python train.py --horizontal_flip=false --weight_standardization=true --block="bottleneck" --attention=false --final_lr_fraction=0
Rows from block 9, named by matrix and row number. Each number is 128 + 24 x the weight over its row's rms, rounded and kept within 0 to 255. All counts start at 0. After the name is the row's rms in percent of the matrix's.
# convs1: 3x3 conv (model.decb.0.1.convs.1.weight, 96x96x3x3, standardized in use), inputs 27-35, a 3x3 kernel for each
convs1.11 099 [157 171 118 156 140 114 138 135 126 116 119 162 115  79 120 112 141 157 137 101 153 146  88 138 153 107 123 118 149 134 145 181 118 126 140 120 135 113  90 126 146 106 170 111 107 138 145 125  96  96  90 155 115 140 129 134 133 158 148 137 134 114 119 143 159 152  92  95 114 111 104 123 141 148 151 132 128 179  89 132 139]
convs1.12 101 [117 105 155 150  99  92 147 125 108 131 138 143  67 165 143 120 146 102 138 125 155 165 159 148 144 122 105 154 119 119 116  87 165 133  78  80 141 156 134 146 184 113 163 166 136 103 109 138  45 122 149 137 143 109 152 113 109 160  50  92 102 119 116 104 156 139 119  94  88 137 107 113 116 124 129  99 150 101 111 140 162]
convs1.13 103 [123 107 126  86 158 192 117 137 142  82  99  81 114  75  74 133 142 117 105  94  99 101 130  96 130  98 118 109  97 103  54 116  59 113 102 125 103 139 150 190 151 156 121 170 141 116 175 128 147 158 113 126 153 141 139 132 109 145 158 153 156 130 131 131 122 144 149 148 128 112 125 136 134 153 133  96 195 133 108 112 145]
convs1.14 103 [135 165 134 149 165 127 124 126  96 105  84  57  89  78 111  96 131 133 126 125 124 106 178 158 134 152 115  68 102 104 112  95 102 124 165 106 133 125  81 178 150 109 183 133 153 131  95 140 129 200 127 132 148 128 142 139 142 122 129 140 161 174 127 130 147 144 128 101 120 166 128 125 127 164 131 106  96  98  97 112 148]
convs1.15 100 [142 166 162  93 139 174 110 117 118 141 122 139 110  96 109 122 132 117 144 122 106 146 105 126 122 128 125  95 126 136 133 117 118 153 100 106 153 107 121 144 146 140 166 132 137 100  90 108 155 102 113 156 138 144 116 133  93  84  44 115 151 135 147 147 120 123  91  85 140 123 164 117 136 110 120 104  74 127 124  59 106]
convs1.16 086 [166 134 110  93 139 123 109 128 100 132 124 143 144 128 111 123  92 104 100  78  99 115   0  26 128  60 139 109 108 102 127 156 155  78  92 108 122 118 125 121  85 125 143 147 112 115 110 147 121 103 104 126 135 139 150  95 106 113 126 131 104 119 136 140 161 128 106 125  98 133 123 142 123 166 133 127 110 120 130 163 137]
convs1.17 096 [105 140 131 110 172  97 129 150 116 102 114  86 123 171 128 105 141 121 118 141  93 179 122 143 141 121 150 164 128 141 164 162 165 136 136 116 146 106  77 167 148 100  97 164 147  93 137 129 120 176 184 109 126  73 126 104  81 149 115  88  98 102 124 146  98 142 136  95 124 153  52 114 110 121  99 150 165 149 115 123 136]
convs1.18 099 [ 85 107 103 132  99 135 101 108 165 128 137 144 124 128 136 147 187 169 141 110 106 144  82 106 141 125 132  85  77 168 109 131 131 154 126 160 130 129 142  99 127 180 105  98 149 119 137  97 122 140 129  90 175 134 131  88 132 110 155 148 118  49  98 127 107 118 137 165 126 146  97 144 146 102 114 110  78  97 121 115  98]
convs1.19 101 [136 106 117 168 115 114 123 122 108 127 147 163 127 121 169 116 133 142 125 105 132 116  87 168 143 109 102 141 107 135 117 100 141 145  88  96 169 162 117  88 104 154 119 131  82 163 149 128  87 156 102 107 168 146 122 110 122 154  93  51 132 102 112 132 173 103 123  92 131 109  21 160 143 107 136 123  88 123 104 135 118]
convs1.20 094 [ 74 140 129 167 130 125 125 169 146 119 103 133 119  83 116 109  78 126 111 154 135 106 164 153  90 147 128 161 161 136 111  79 133 114 139 144 162 125 153 142 126  84 130  66  91 167 114 101 163 131 106 118  87 121 126  95 127 138 115 121  93  91 106 118 118 112  95  91 130 122 119 152 138 119 153 107  87  78 131  99 120]
convs1.21 097 [122 121 116 149  64  94 124 116 122 157 130 136 144 126 143 129 173 131 120 101 105  82  28 138 121 115 130 182 126 146 167  98 115 121 111 125 118 122 138 113 111 144 124 154  55 152 179 151 128 120 107 170 134 111 106 120  95 109 139  94 125 131 152 128 130 182 124  85  97 113 101 147 157 133 116 108 147 152 113 138 126]
convs1.22 085 [111 109 114 181 117 108 144 145 108  95 120 130 139 152 102 136 154 136 154 134 125 120  54 112 151 135 162 155 160 136 122 151 110 150  97 135 128 125 147 138 126 135 104 119  85 107 124  85 134 145 113  95 131 111 169 155 183 109 174 167 162 128 158 143  85 139 100 152  92 120 139 119 125 109 126 122  94 109 118 116 146]
convs1.23 101 [137 134  91 130 186 126 134 130 109 111 144 135 126 173 194 145 203 161 132 124 168  94  57 145 142  88 143 138 109 119 150 131 155 159 148 157 117 154 145 176 132 113 136 107 150 154 153 146 108  94 111 132 156 140 142 137 172 128  67 132 124 113 119  93 128 135  76 184 138 106 144 129 119 159 133 159 117 106  99 112  89]
convs1.24 097 [106 150 148 108 116 136 102 121 114 181 121 157 146 139 160 167  98 152 149 155 128 132  99 131 103  95 143 169 164 122 153 139 139 143 129 164 162 137 135 139 105 103 105 136  91 105 137 148 130 154 130 154  96 134 118 141 128  87  91 113 107 138 118 130 133 102 163  58 106 155 136 148 152 114 121 116  84 164 147 149 147]
convs1.25 098 [118 114 117 110 138 128 138 137 125 160 200 158 188 174 169 152 159 140 162 101 139 122  39 106  93 107 127 173 145 161 180 142 167 141 155 136 127 136 191 180 118 110 131 126 112 132 142 147 133  60 124 123 112 156 154 179 159 156 139 141 195 168 149 154  95 116 145 162 138 139 171 137 125 125 134 115 125 146 141 124 117]
convs1.26 106 [138 130  93 141 106  95 140 148 111 110 138 144 150 165  95 141 124 109 102 144 129 102  84 120 115 123 108 183 102 152 157 129 146 193 156 135 117 184 155 125 117 134 138 137 113 146 104 124 133 108 149 139 151 117 158 177 160  94 168 145 158 136 155 128 133 128 163 140 160 152 126 116 112 102 129  97 103  96 101 131  90]
convs1.27 106 [150 114 117 130 114  93 139 115 111 135 135 118 151 174 150 175 147 153 139 116 131  93 117  99 139 149 151 142 158 147 117 115 167 178 115 131 116 153 132 114  70 113 127  96 129 139 123  97 119 119 105  99 115 164 151 126 186 211 149 197 158 117 170 125 118 138 141 139 125 111 115 102 127 120 129 148  92 145 148 156  95]
convs1.28 097 [130 152 135  96  73 111 127 142 113 195 181 129 147 121 116 144 154 152 149 129 157 121 108 108 165 129 152 155 157 178 131 152 188 136  73 142  74  77 152  86 120 101 116 192 116 187 132 126 108  87 117 154 106 127 134 160 136 145 115 146 136 123 123 128 149 116 137 134 178 124 122  93 109 107 105 142 148 112 147 143 137]
convs1.29 103 [153  91 148 125  87 142 143  99 152 196 171 157 134  54 105 155 143 139 148  89 163 118  16 102 139 136 153 150 154 158 125 130 148 159 181 161 128 105 161 116 160 122 148 143 136 112 114 127 145 119 139 140 118 111 144 121 130 195  49 143 145 101 132 133 148 109 122 121 122 122 131 165 151 159 103  95  50 128 132  98 113]
convs1.30 104 [153 124 103 168  51 134 120  85 166 154 184 115 192 194 139 136 126 129 138 133 168 121 140 160 147 144 132 157 163 160 167  99 164 131 101 153 119 146 137  86 109 112  57 123 134 145 164 141 119 108 131 115 189 125 174 183 181 128 133 155 193 142 129 150 108 115 150 104 147 111 121 157 117 121 121 130 104 125 120 129 106]
convs1.31 099 [140 147 120 122 126 170 114 131 139 154 146 165 150 108 118 164 172 116 128 110 112  75  74 113 113  91 125 155 156 129 145 148 138 162 142 149 136 170 129 149 136 177 113 113 108 147 101 135 164 145 110 127 155 168 135 153 132 138 133 156 147 140 149 136 133 127 125 137 126 123 163 138 133  81 113  84  47  98 134 113 114]
convs1.32 100 [123 138 134 166 163 154 133 113 121 157 131 121 135  95 131 157 155 141 117 124 129  96 156 117 135 163 125 174 166 154 156 104 105 162  77 139 114 126 148 152 135 103 133 139 127 134 144 120 103  54 114 128 165 129 118 140 156 150 112 130 125 128 136 171  77 129 145  72 102 120 122 131 129 125 163 143 151 115 108 131 124]
convs1.33 110 [118 142 132 101 136 101 101 132 115 124 130 146 142 129  92 138 170 152 149 148 165 116 119 153 128 124 109 165 173 149 113 105 120 177 186 179 110 127 141 118 146 135 146 112 136  90  79 123  90 113 141 159 156 118 128 130 174 121 128 108 130 133 111 157 119 119 147 138 141 155 131 165 126  97 121  92  70  93 127 114  89]
convs1.34 097 [119 163 137  89 124 126 116 146 125 154 156 146 163 108 193 155 128 182 126 143 140 134 118 142 105 100 143 116 123 166 136 121 140 162 152 170 151 123 129 174  78 140 168 170  95 134 115 181 176 152 128 127 131 112 145 149 121 201 158 181 172 134 141 127 127 128 119  89 117 144 100 140 125 102 115 103  76  68 126 143 119]
convs1.35 113 [142 142  99 101 144 121 132 136 127 133 163 144 137 113 159 165 180 166 157 135 138 157 126 136 141 112 118 194 115 132 159 163 125 156 180 117 137 116 139 146 152 102 134 124 137 140 111 101 107 113 120 129 106 142 155 159 147 127 234 159 132 152 158  94 112 112 142 160 145 127 149 133 100 141 126  90  71 148 125 133 165]
convs1.36 104 [102 124 102 167 152 102 140 140 110 124 128 110 102 100 102 126 154 157 125 144 136 129 111 173 121 137 120 176 144 132 135 160 120 142 155 149 128 135 113 112 172 135  90  87 124 129 142 124 128 144 110 153 123 147 145 116 158 150 126 157 131 110 120 133 104 139  89 143 107 149 151 142 119 135 126 132 117 106 113 128 130]
convs1.37 100 [136 172 113 119 111 133 140 134 115 139 155 131 121 185  65 128 161 104 130  78 108  99 121 167 151 119 140  92 112 140 143 112 153 116 101 138 146 107 143 114 115 134  92 126 135 150 144 139 133 166 142 126 148 118 167 136 119 144 108  98 145 132 126 136 158 114 163 137 160 190 111 180 116 157 135 114 133 127 119 167 145]
convs1.38 102 [136 146 159 148 124 139 132  85 114 137 152 107 146 127 115 153 174 164 138 131 100 145 134 113 136 109 129 106 115 119 174 160 110 133 130 169 113 165  61  76 154 129 125 134  82 160 155 161 128 134 144 112 117 121  83 123 119 142 190 183 114 144 139 144  89 106 109 151 140 125  98 163 124 128 115 153 197 130 120 167 109]
convs1.39 106 [125 139 123 100  92 105 101 150 147 152 176 147 123 176 122 160 133 100 131 122 142 118 123 122 101 137 137 144  92 125 153  83 141 115  86 128 109 123 127 126 117 106 153 114 115 146 120 136  86 145 109 112 122 146 165 133 121 149 143 113 118  97 162 128 109 119 144 139 132 106 128  80 116 115 175 138 106 129 120 145 116]
convs1.40 098 [108 111 128 118 132 119 125 139 144 102 101 102 104 113 133 146 138 155 107  99 108 100  99 102 112 161 108 147 145 135 138 163 148 142 145 167 134 175 163 132 153 124 116 107 171 140 138 132 129 128 133 138 113 151 106 125 140 159 137 158 148 149 147 155 150 153 136 163 142 114 149 122 107 168 121 130 161 146 117 122 140]
convs1.41 093 [107  94 130 135 136 154 118 120 133 111 113  83 143 194 159 109 146 121 122 143 116 126 207 150 100 134  83 123 137 123 150 143 115 115 166 101 141 106 118 164 120 110 140 106 160 140 141 144 134 142 108 130 130 128 116  92 136 164 127 129 121 144 136 129  87 117 140 111 147 116  76 108 107  89 115 146 166 161 108 161 124]
convs1.42 103 [129  93 171  88 102 166  93 108 121 179 144 159 208 165 169 164 191 181 125  82 132 146 110 121 137 133 116 138 126 169 117 131 154 160 143 166 133 104  96 134  79 119 140 149 112 143 111 140 114 162 156 102 149 144 129 142 125  71  88 157 122 117 147 151 160 166 139 130  60 123 123 104 115 107 149 101  38 118 121 122 104]
convs1.43 096 [110 115 101 146  68 121 145 126 126 142 140 161 139 157 152 112 183 161 132 139 147 163 202 171 137 147 122 107 103 152 129 160 116 148 150  60 115 116 105  85  97 118 135 119 150 101 161 101 128 167 148 135 127  77 132 105 133 116 106 122 152 143 143 152 126  95 142 147 135 137  75 132 134 121 130 137 143 153 114 111 138]
convs1.44 103 [143  62 145 153 123 139 112 131 163 138 134 118 138 139 113 150 140 166 133 137 120 114 187 146 134 162 128 183 174 156 157 143 183 146  79 173 136 122 148 115 116  55 123 109  82 176  62 116 100 112 133 121 109 132 139  98 169 140 152 191 144 142 155  93 139 121 144 159 135  92 101  97 128 129 120 100 151 106 119 111 125]
convs1.45 103 [152 112 118 136 128  83 136 130 110 106  89 152 106 178 173 130 134 170 110  93 143 115 154 141 137 155 135 136  99 126 140  57 178 151 120 162 113 124 126 145  80 121  81 103 106  96 117 128 104 116 127 125 142  59 130 188 123 110 149 140 124 131 147 115 143 133 160 118 199 113 122 119 103 143 140 128 134 144 133 114 100]
convs1.46 108 [138 115 127 116 109  90 118 135 131 146 134 159  93 106 130 132 114 169 169 145 119 138 140 127 134 130 127 131 101 111  86 101 196 160 121 188 124 126 120  78  79 160 149 114 150 129 133 153 121 144 165 149 147 160 182 132 167 122 130 177 144 111 148 149 126 100 161 131 188 116 150 142 123  94 124 131  88 113 126 130 108]
convs1.47 104 [127 128 134  85 163 152 124 121 130 117 101 136 166 140 176 137  98 136 146 137 100 140 132 174 125  95 127 130 142 130 212 198 173 115 149 108 124 121 137 163 132 114 120 175 120 124 100 134 184 165 171 125 106 132 121 137 107 146  97  93 125 144 123 133 104 120 158 143 174 131 126 166 133 141 141 143 123 102 123 156 154]
convs1.48 102 [140 135 142 105 102 201 155  99 104 139 183 122 110 135 154 113 157 131 159 165 131 132 143 113 134 127 114 149 156 132 135 124 111 151 126 155 135 116 151 167 134 159 142 119  98 134 157 126 145 115 110 141 161 124 149  95 150 179 118 158 146  87 133 119 131  91 114  64 116 137  66 133 111  95 113 144  73 103 115 139 124]
convs1.49 097 [138 139 100  69  74  97 111 132 122 110 101 102 104 162 113 140 113 134 125 118 101 113 160 104 151 146 127 138 182 128 170 162 158 146 149 153 153 125 132  73 113 155 157 129 160 131 185 129 189 124 141 132 131 131 120 123 134  66  55 113 173 158 134 136 163 117  89  91 150 116  66 112 107 124 135 131 122 172 135 133 143]
convs1.50 106 [139 122 136 115  86 116 119  77 141 123 131 148 163 159 108 116 114 109 119 105 113 122  92 160 131 128 119  84 128  92  91  76  51 128 125 138 133 137 130 141 139 108 109 101  84 140 164 153 163 121 103 118 154 149 112 105 133 104 123 119 133 111 127 117 108 140 156 216 119 133 131 138 118 130 138 123 121 109 157  97 135]
convs1.51 099 [110 149 138 148 127 148 132 125 124 161 162 141 163 124 150 151 156 173 123 148 123 101 145 104 135 128 131 129 178 145 214 117 112 179 100 151 159  94  96 127  79  97 127 134 152 163 109 121 176 159 163 133 142 111 116 140 164 133  80 144 131 110 112 108 146  97 156 153 118 144 142 155 116 154 138 131 104 101 151  99 149]
convs1.52 101 [123 156 158 132 160 119 146 141 145 146 132 147 134 148 202 154 129 170 153  70 134 137  92 144 100 106 154 135  58 109 122 107 162 138 107 189 137 141 136 148 189 172 110 102 157 127 109 114 156  84  94 121 168 147 162 138 127  90 116 126  99  95 105 133 113 126 110 134 139 116 158 113 122 114 111 143 130 124 142 120 144]
convs1.53 099 [143 139 149 109 126 122 115 118 134 152 163 140 130 146 130 144 151 110 102 161 124 119 125 148 105 144 138 123 181 160 123 137 132 118  98 142 123 146 104  98  73 156 132 165 138  86  86  95 169 196 117 104 119 102 143 148 150 123  93 151 154 154 148  91 131 100 152 184 117 120 136 175 125 105 126 160  93 126 140 133 127]
convs1.54 092 [134 149 139 132 123 102 142 169 161 146 137 152 130 131 138 137 184 110 128 164 127 112 150 130 153 114 131  80  94 145 154 111 117 105  95 100 125 140 145 124 137  82 121 121 138 125 130 136 104 144 115 107 144 136 137 130 169  94 129 161 124 125 112 126 141  85 120 152 130 173 149 136 147 116 141 147 176 114 138 133 158]
convs1.55 106 [141 124 159 124  57 172 131 121 131 134 153 175 129  99 167 119 137 165 140 122 134 114 133 144 104 138 140 144 150 135 172 130 125 164 159 118 131 140 128 149  60 159 126  76 131 128 104 124 111 105 106 134  94  87 160 160 161 134 117 158 184 155 134 134 129 131 116 123 124 124 133 149 121 109 141 118  99 146 142 100 154]
convs1.56 101 [137 136 145 139 163 120 100 162 102 132 109 117 167 121 178 124 118 129 114  97 133 124 150 136 111  91 103  91  77 109 156 139 141 162  47 120 112 105 129 117 133 157 134 164  96 133 114 137 104 106 132  86 156 145 128 133 133  86 157 129 122 123 105 156 153 103 152 134 126 144 164 127 139 111 152 146 144 132 135 172 135]
convs1.57 106 [ 87 117 143 129  82 124 107 116 129 125 114 165 182  79 131 208 196 173 142 102 146  94 102 148 137 118 138 139 115 154 105 126 140 191 205 140 109 178 157  85 111  78 131 101 143 135 109 137 115 166 177 122 161 149 141 147 151 146  84 140 179 145 131 134 133 131 131 154 122 126 125 135 135 127 134 130 134 103 106 105 104]
convs1.58 103 [ 97 131 125 116 108 108 126 132 134 136 153 167 112 132 151 165 120 152 127 167 148 123 125 108 119 143 133 133 179 166 161 103  87 142 152 172 160 148 124 139 151 158 158 145 130 144 137 138 151 122 186 138 100 139 135 131 123 132 118 162 167 149 151 117 117 116  90 153 129 108 151 116 104 121 132 120 140 115 111 113 128]
convs1.59 104 [152 156 133 122  92 104 160 127 100 178 198 103 143 117  95 152 187 161 138 105 112 134 118 106 162 130 108 159 116 147  91 166 167 135 130 176 125 123 141 125 138 132 155 113 127 132 140 132 136 123 153 132 155 134 163 155 160 141 145 152 126 140 140 115 141 113 134 141 121 120 102 129 105 128 137 118 117  96 120 157 107]
convs1.60 094 [113 113 127 122 122 107 140 108  97 119  89 137 182 190 116 146 139 138 123 104 125 143 130  98 129 102 120 118 117 125 146 101 134 184 110 121 112 122 124 124 121 114 127 156 106  99 138 121 133  80 132 107 118 127 122 160 114 109 119 160 152 160 148 120 125 116 119 116 101 133 123 156 152 135 166 112 128 174 121 145 113]
convs1.61 099 [147 163 133 154 113  99 153 126 105 116 169 145 133 103 153 135 120 119 109 142 145 118 131 145 127 145 126 126 111 134 172  87 197  94  81 156  70  81 127  66 163 125 100 128 161 104 127 143 108 114  86 180 139 116 154 127 138 159  81 129 116 115 151  73 123 112 106 113  78 153 166 134  99 100 114 128 176 132 116 158 139]
convs1.62 094 [155 101 113  84 127 118 109  84 138  90  76 128 147 119  99 159 158 127 148 124 136 117 161 144 141 123 154 128 114 132 137 131 122 132 144 126 111 101 143 135 167 117 135 105 124 138  91 120 122 161 111 118 154 102  94 115 113 103 185 139 123 134 126  69 128 112 133 101 143 130 162 144 152 160 188 116 124 121 129 155 127]
convs1.63 098 [120 151 106 136 105 103 121 156 125 153 147 153 104 141 144 129 163 150 124 163 125 142 110 136 137 117 128 124 123 160 135 149 183 165 208 156 101 140 150 117 125 128 137 139 115 117 155 113  86 116  79 100 148 151 149 113 149 147  96 142 148 132 161 106 105 124 133  96  48 137 147 132 113 136 142 112 131 126 131 111 128]
convs1.64 099 [153 119 149 152 157  95 130 147  88 149 164 106  53 119  92 119 148 137 105 178 130 147 193 116 125 152 130 146 147 138 120 118 135 130 146 145 132 108 111 126 146 107 152 190 121  90 105  97  92  86 105 134 111 132 123  75 157 150 145 129 119 109 139 121 111 136 114 112 128 137 137  89 121 135 131 175 155 142 136 105 102]
convs1.65 106 [130 135 145 134 130  47 120 132 125 188 183 148 103 106 141 145 155 145 122 149 145 133 111 116 130 123 113 133 170 145 142 149 163 171 117 139 100 133 135 165 101 194 127 132 114 137  94 120 139 141 150 142 130 140 128 123 184 110 108 136 159 169 121 125 123 144  60 201  93 124 141 146 118 111 114 130 140 103  78 122 135]
convs1.66 109 [112 127 126 165  65 146 127 103 143 164 127 141 157 151 146 114 119 162 127  34 102 121 132 107 115 134 120 140 124 121 162 172  99 175 153 144  93 102 106  86  68 110 151 111 126 131 117 167 144 137 161 149 140 133 124 130 123 158 162 142 118 117 134 149 102 118 155 183 125 130 107 104 111 103 130 143 136  84 106 126  91]
convs1.67 109 [100 114 145 127 122 103 107 107 108 122 130 114 153  87 114 110 161 133 117 133 140 103 124 142 115 116 126 165 174 134 161 149 219 137 102 148 132 131 157  71  82 199 143 154 157 115 132 121  99 113 108 149 152 120 153 133 112 133 148 204 136 120 138 145 129 140 129 108 154 123 159 109 131 121 134 125 128 129 124 134 120]
convs1.68 099 [111 121 121 143 157 140 107 125 114 182 130 151 178 104 116 168 191 146 146 135 127 109 112 116  99 118 140 107 123 123 114 118 121 143  99 112  67  91 107 114  67 151 130 118 110 149 143 142 123  93 114 133 153 125 131 146 140 107  82 113 134 164 132 115 107 110 137 131  81  97 161 143 118 135 131  82 136 111 116 154 148]
convs1.69 109 [137 143 112 193 157  94 138 136 114 156 152 175 184 161 206 176 132 153 144 125 134 109 131 139 125 118 116 167 167 152 184 189 217 181 188 190 136 155 161 177 131 188 147 159 154 129 148 100  94 102 111 124 154 151 167 162 176 149 226 121 136 163 135 140 132 136 124  98 138 132 151 108 101 103  95 131 154 131 119 114 119]
convs1.70 092 [110 160 129 116 110  84 106 147  93 142 154 173 136 107 148 140 108 108 120 114 146 169  87 142 137 126 140 165 166 121 154 106  88 110 156 114 138 150 109  75  94 163 104 112 146 127 108 153 114  82 169 140 126 156 122 178 127 116 119 135 177 125 127 110  76 107 118 132 135  98 112 128 130 197 127 106  97 140 145 140 133]
convs1.71 103 [143  98 108 144 161  66  80 121  98 119 144 136 135 147 102 177  97 134 114 108 136 120 135 116 166 141 132 143 133 117 125 152 136 130 110 155 111  92  86 102 149 131 120 113 143 134 146 122 135 132 152 171  93 124 158 109 114 166 158 144 114 160 148 139 148 115 157 135 149 148  99 153  89  93 156 120 122 126 106 133  98]
convs1.72 069 [103 112 114 112  89 137 111 141 117 144 109 103 119 118 135 135 137 122 132 139 139 122  86 115 149 138 138 119  89 109 137 126  61 132  88 129  95 159 175 111 139 128 135  97 143 103  80 107 103 145 135 140 138 104 132  98 145 117  93  82  93  91 122 135 114 144 127 126 123 141 147 145 109 102 122 121  75  83 130 116 121]
convs1.73 102 [138 103 136 168  83 143 118  91 108 129 145 145 190  93 104 143 154 116 100 124 154 180  54 166 141 134 117 168 125 116 124 120 102 130 147 103 149 150 126  96  42 135 151 103 134  92 136 112 153 126 140  98 109 102 138 114 161 151 128 118 138 140 146 137 156 134 151 167 123 124 177 170 147 111  88 134  96  91 156  71 132]
convs1.74 095 [109 150 141 143 114 123 129 145 144 114 107 167 116 150 126 134 138 141 112 155 136 147 123 125 159 157 105 129 144 112 123 189 129 128 149 135 100 128 118 167 165 194 151 108 115 143 149 111 151 179 148 143 143 169 107 147 146 160 234 140 147 178 135 152 112  98 119 107 103 124 151 149 142 144 147 169 135 125 127 140 113]
convs1.75 102 [130 119 118 155 120  57 136 118 128 158 141 123  59  93 119 123 114 108 128 157 158 179 152 148 116 105 117 102 126 163 140 132 148 131 121 114 137 156 122 114 135  82 142 172 130  96  89 129 119 116 100 144 112 137 151 121 148 136 136 113 122 134 141 142 138 140 104  74 113 186 126 112 144 140 124 128  84 107  86 129 127]
convs1.76 103 [128 154 120 135 149 142 119 125 141 126 129 154 111 129 131 148  70 147 129 144 137 162 128 135 150 157 165 159 166 127 137 160 189 126 135 194 109  88 125 114 148 133 149 141 134 110 165 135 190 144 155 117 102 142 170 128 151 138 162 119 135 159 155 141 114 112 164 104 145 132 140 166 173 145 125  96  81 137 132  99 124]
convs1.77 100 [119 131  97  67 133 124 124 124 117 128 156 148 131 107 145 165 127 117 131 145 129 131 114 153 141 143 138 150 115 154 137 132 152 180 197 186 129 159 135 140 109 128 106 125 122 127 105 119 154 155 158 149 144 153 150 149 170 159 187 159 146 201 165 116 122 143 112 141 134 108 142 163 136 134 117 111 101 106 111  98 129]
convs1.78 091 [149 125  97 196 127  93 151 134 105 132 120 153 119 133 119 149 103 129 101  83 105 145  76 100 129 134  89 156 126 142 113 152 129 134 147 153 124 126 126 168  61 124 140 147 124  94 165 135 160 100 156  69  98 148 142 121 143  87 173 106 128 151 154 117 100 146 115 117 126 100 121  76 148 141 128 142 111 108 137 123 116]
convs1.79 105 [137 136 102 162 127 128 134 121 122  98 174 157 126 101 159 157 157 178 119 112 133 147 120 124 146 135 132 115 108 162 103  94 126 173 166 131 135 161 138 130 137 134 136 167 141 123 125 139 148 127 170 131 100  97 151 145 153 122 114 124 105 153 127 103 119 134 135 130 142 136 127 125 140 164 127 118  43  78 114  91 122]
convs1.80 080 [129 107 114 139  67 137 103 111 129 122  83 136 118  81 119 126 114 132  96 134 131 134 121 149  81 111 116 141 127 140 111  92  86  94 160 119 130  74  86  83  60  84 128 132 117 160 164 143 141 106 146 126 124 145 103  77 122  99  90  64 113 106 134 145 131 140 120 111 130 105 139 139 116 130 145 121 102 119 114  88  91]
convs1.81 098 [137 134 143 102 192 133 122 167 137 151 137 116 156 175 120 130 135 134 145 126 117 141 146  88 104 116  98 161 123 151 153 149 147 109 154 139 116  98 196 118 123 150 139  95 140 101  86 139 152 172 165 153 143 127 102 103 119  72 117  80 118 128 144 113 118 105 139 132 103  94 136  83 100 108 106  88 105 122 135  87 155]
convs1.82 090 [137 143 110 113 145 106 112 105 125 136 150 137 149 104 103 188 183 135 128 110 110  73  25 107 119  73 117 111 138 140 135 189 124 113 215 109 100 121 157 101 130 141 120 128 144 103 122 149 164 168 116 135 115 121 152 157  96 168 161 116 119 168 175 138 107 122 112 158 147 158 190 100 146 177 108  69 138  73 126 158 125]
convs1.83 099 [116 105 137 119 151  92 126 126 112 126 150 170 126 157 186 127 189 181 137 136 151 157 185 138 127 161 145 113 188 119  79 177 110 140 198 140 154 114 180  64 178 109 139 141 130 109 111  93  92 115 131 160 159 127 143 163 156 110 116 147 154 110 142 124  68  99 194 163 133 140 126 123 118 115  91 109  71  91 115  84  83]
convs1.84 103 [101 114 116  69 114 124 126 129  73  81 110 163 123 137 161 103 159 182 115 142 115 100 142 122 124 125 135 144 147 164  83 148 112 135 174 170 158 111  81 152 117  87 114 176 139 114 127 132 155 109 126  82 146 146 119 155  96 149 159  96 131 118 143 101 120 132 141  44 146 139 125  87 127 108 144 112 151 131 137 117 123]
convs1.85 100 [139 123 102 133 146 143 121 133 130 176 158 119 121 113 135 131 171 192 115 104  76 110  99  76 124 141 118 180 148 156 121 130 130 123 172 153 149 132 124 136 170 119 169 133  91 106 137 133  86 111  99 126 146 126 145 119 137 127 186 143 117 116 133 147 156 136 121 142  75 129 163 116 130  90 142 103 126 108 136 125  97]
convs1.86 100 [116 117  92 105 123  66 141 105 124 118 141 149 118 147 148 141 151 150 101 131 123 119 134 129 114 111  91 137 166 151 134 149 129 133  89 144 113 163  70  70 158 128  91 136 130 124 108 109 143 135 143 124  96  94 146 142 157 146  97 165  99 100 156 138 157 119 121  97 145 126 125 104 123 121 144 116 116 115 139 147 141]
convs1.87 107 [168 160 141 177  29 147 140 153 130 120 109 105 176 172 129 121 100 102 118 113 103 145 148 167 117 150 143 125 111 140 134 122 133 162 136 169  72 124 137  82 137  88 135 103  81 128  82 107 157  96  85 128 153 115 146 110 113 135 104 109 144 151 134 119 160 113 157 124 141 137  98 114 124 157 129 142 118 123 145 113 147]
convs1.88 102 [116 132 136 124 103 118 160 134 116 185 162 115 121 120 153 123 110 145 146 146 141 116 111 119 141 164 138 173 175 147 129 115 149 171 156 130 141  66 135 118 194 161 140 130 120 166 128 127 146  80 126 165 106 131 145 147 137 124 112 183 141 126 120 143 137 154 149 136 154 115 121 148 123 138 110 108  94 118 109 134 139]
convs1.89 082 [151 133 175 126 186 144 136 111 142 118 145 104 136 111 137 157 116 123 121 116 106 153 154 102 119 101 141 147 163 136 180 192 170 158 164 118 136 124 131 140 175 107  84 153 141 165 125 144 160 114 149 152 143 169 134 131 113 133 187 159  84 125 132 126 128 123 121 112 135 147 131 142 108 145 129 132 126 131 136 100 158]
convs1.90 102 [125 103 134 137 109 115 102 139 142 121 131 124  98  63 134 130 152 110 119 169 107 141 161 116 102 139 144 131 108 174 131 151 108 133  94  95 177 115 165 137 141 114 124 128 114 109 125  94 125  86 150 101 147 107 156 110 159 161 107 103 151  87 145 104 101 148  78 188 125 101 139 114 127 115 100 137 138 120 131 119 119]
convs1.91 098 [120 152 108 147 174  79 147 125 162 131 173 131  92  83 134 108 134 126 105 158 112 166 168 159 132 133 122 154 132 128 170 146 117 111 129  73 137 123 139 126 175  81 162 127 157 106 107 114  75 108  86 152 166 123  95 103 140 134 172 137 129 128 161 116 114 127 121  88 130 133 162 140 102 112 122 131  38 129 132  57 108]
convs1.92 107 [145  87 129  94  92 129 103 108 124 134 170 167 131 104 173 147 129 158 129 127 140 146 148 152 118 144 145 123 121 150 131 121 118 136 113 127  96 128 124  87 109 136 103 153 169 159 137 138 138 169 137 181 139 115 128 138 150 159 180 160 155 183 164 146 127 115 144 162 145 138 141 122 125 120 123 132 109 105 114 114 122]
convs1.93 099 [105 119 154 148  91 116 105  90 137 127 165 130 173 176 184 162 150 165 135 135 121 160 163 123 124 140 148  99 112 111 158 132 188 147  72 172  90 113 119 140 127 116 125 175  73 164  82 125  75  75 101 101 133  89 141 136 163 143  55 147 110 119 103 127 104 116 121 130 119 117 111 111 132 104 110  99 108 114 124 144 128]
convs1.94 090 [ 92 150 157 162 124  93 142 139 126 139 142 144 123 164 154 151 130 112 116 131 140 102 147 128 115 132 102 142 166 137 108 126 129 139 157 134 152 110 133 137 129 137 135 126 123 146  98 173 174  74 159 144 161 144 168 163 111 126 108  82 127 152 125 130 101 125 112 100 143 109 102 153 131 137 123  85  51  83 148  87 100]
convs1.95 097 [123 123 118  98 111 120 131 119 103  82 129 107 105 107  89 100 135 105 121 108 107 114 173 142 112 133 125 168 124 132 116 136 136 127 168 142 163 141 170 149 129  78 149 179 118 118 125 160 111  90 130  86 100 106 134 117  80 115  30  47 131  87 129 119 127 163 127  77 139 132 126 145 124 146 134 109 108 185 104 101 129]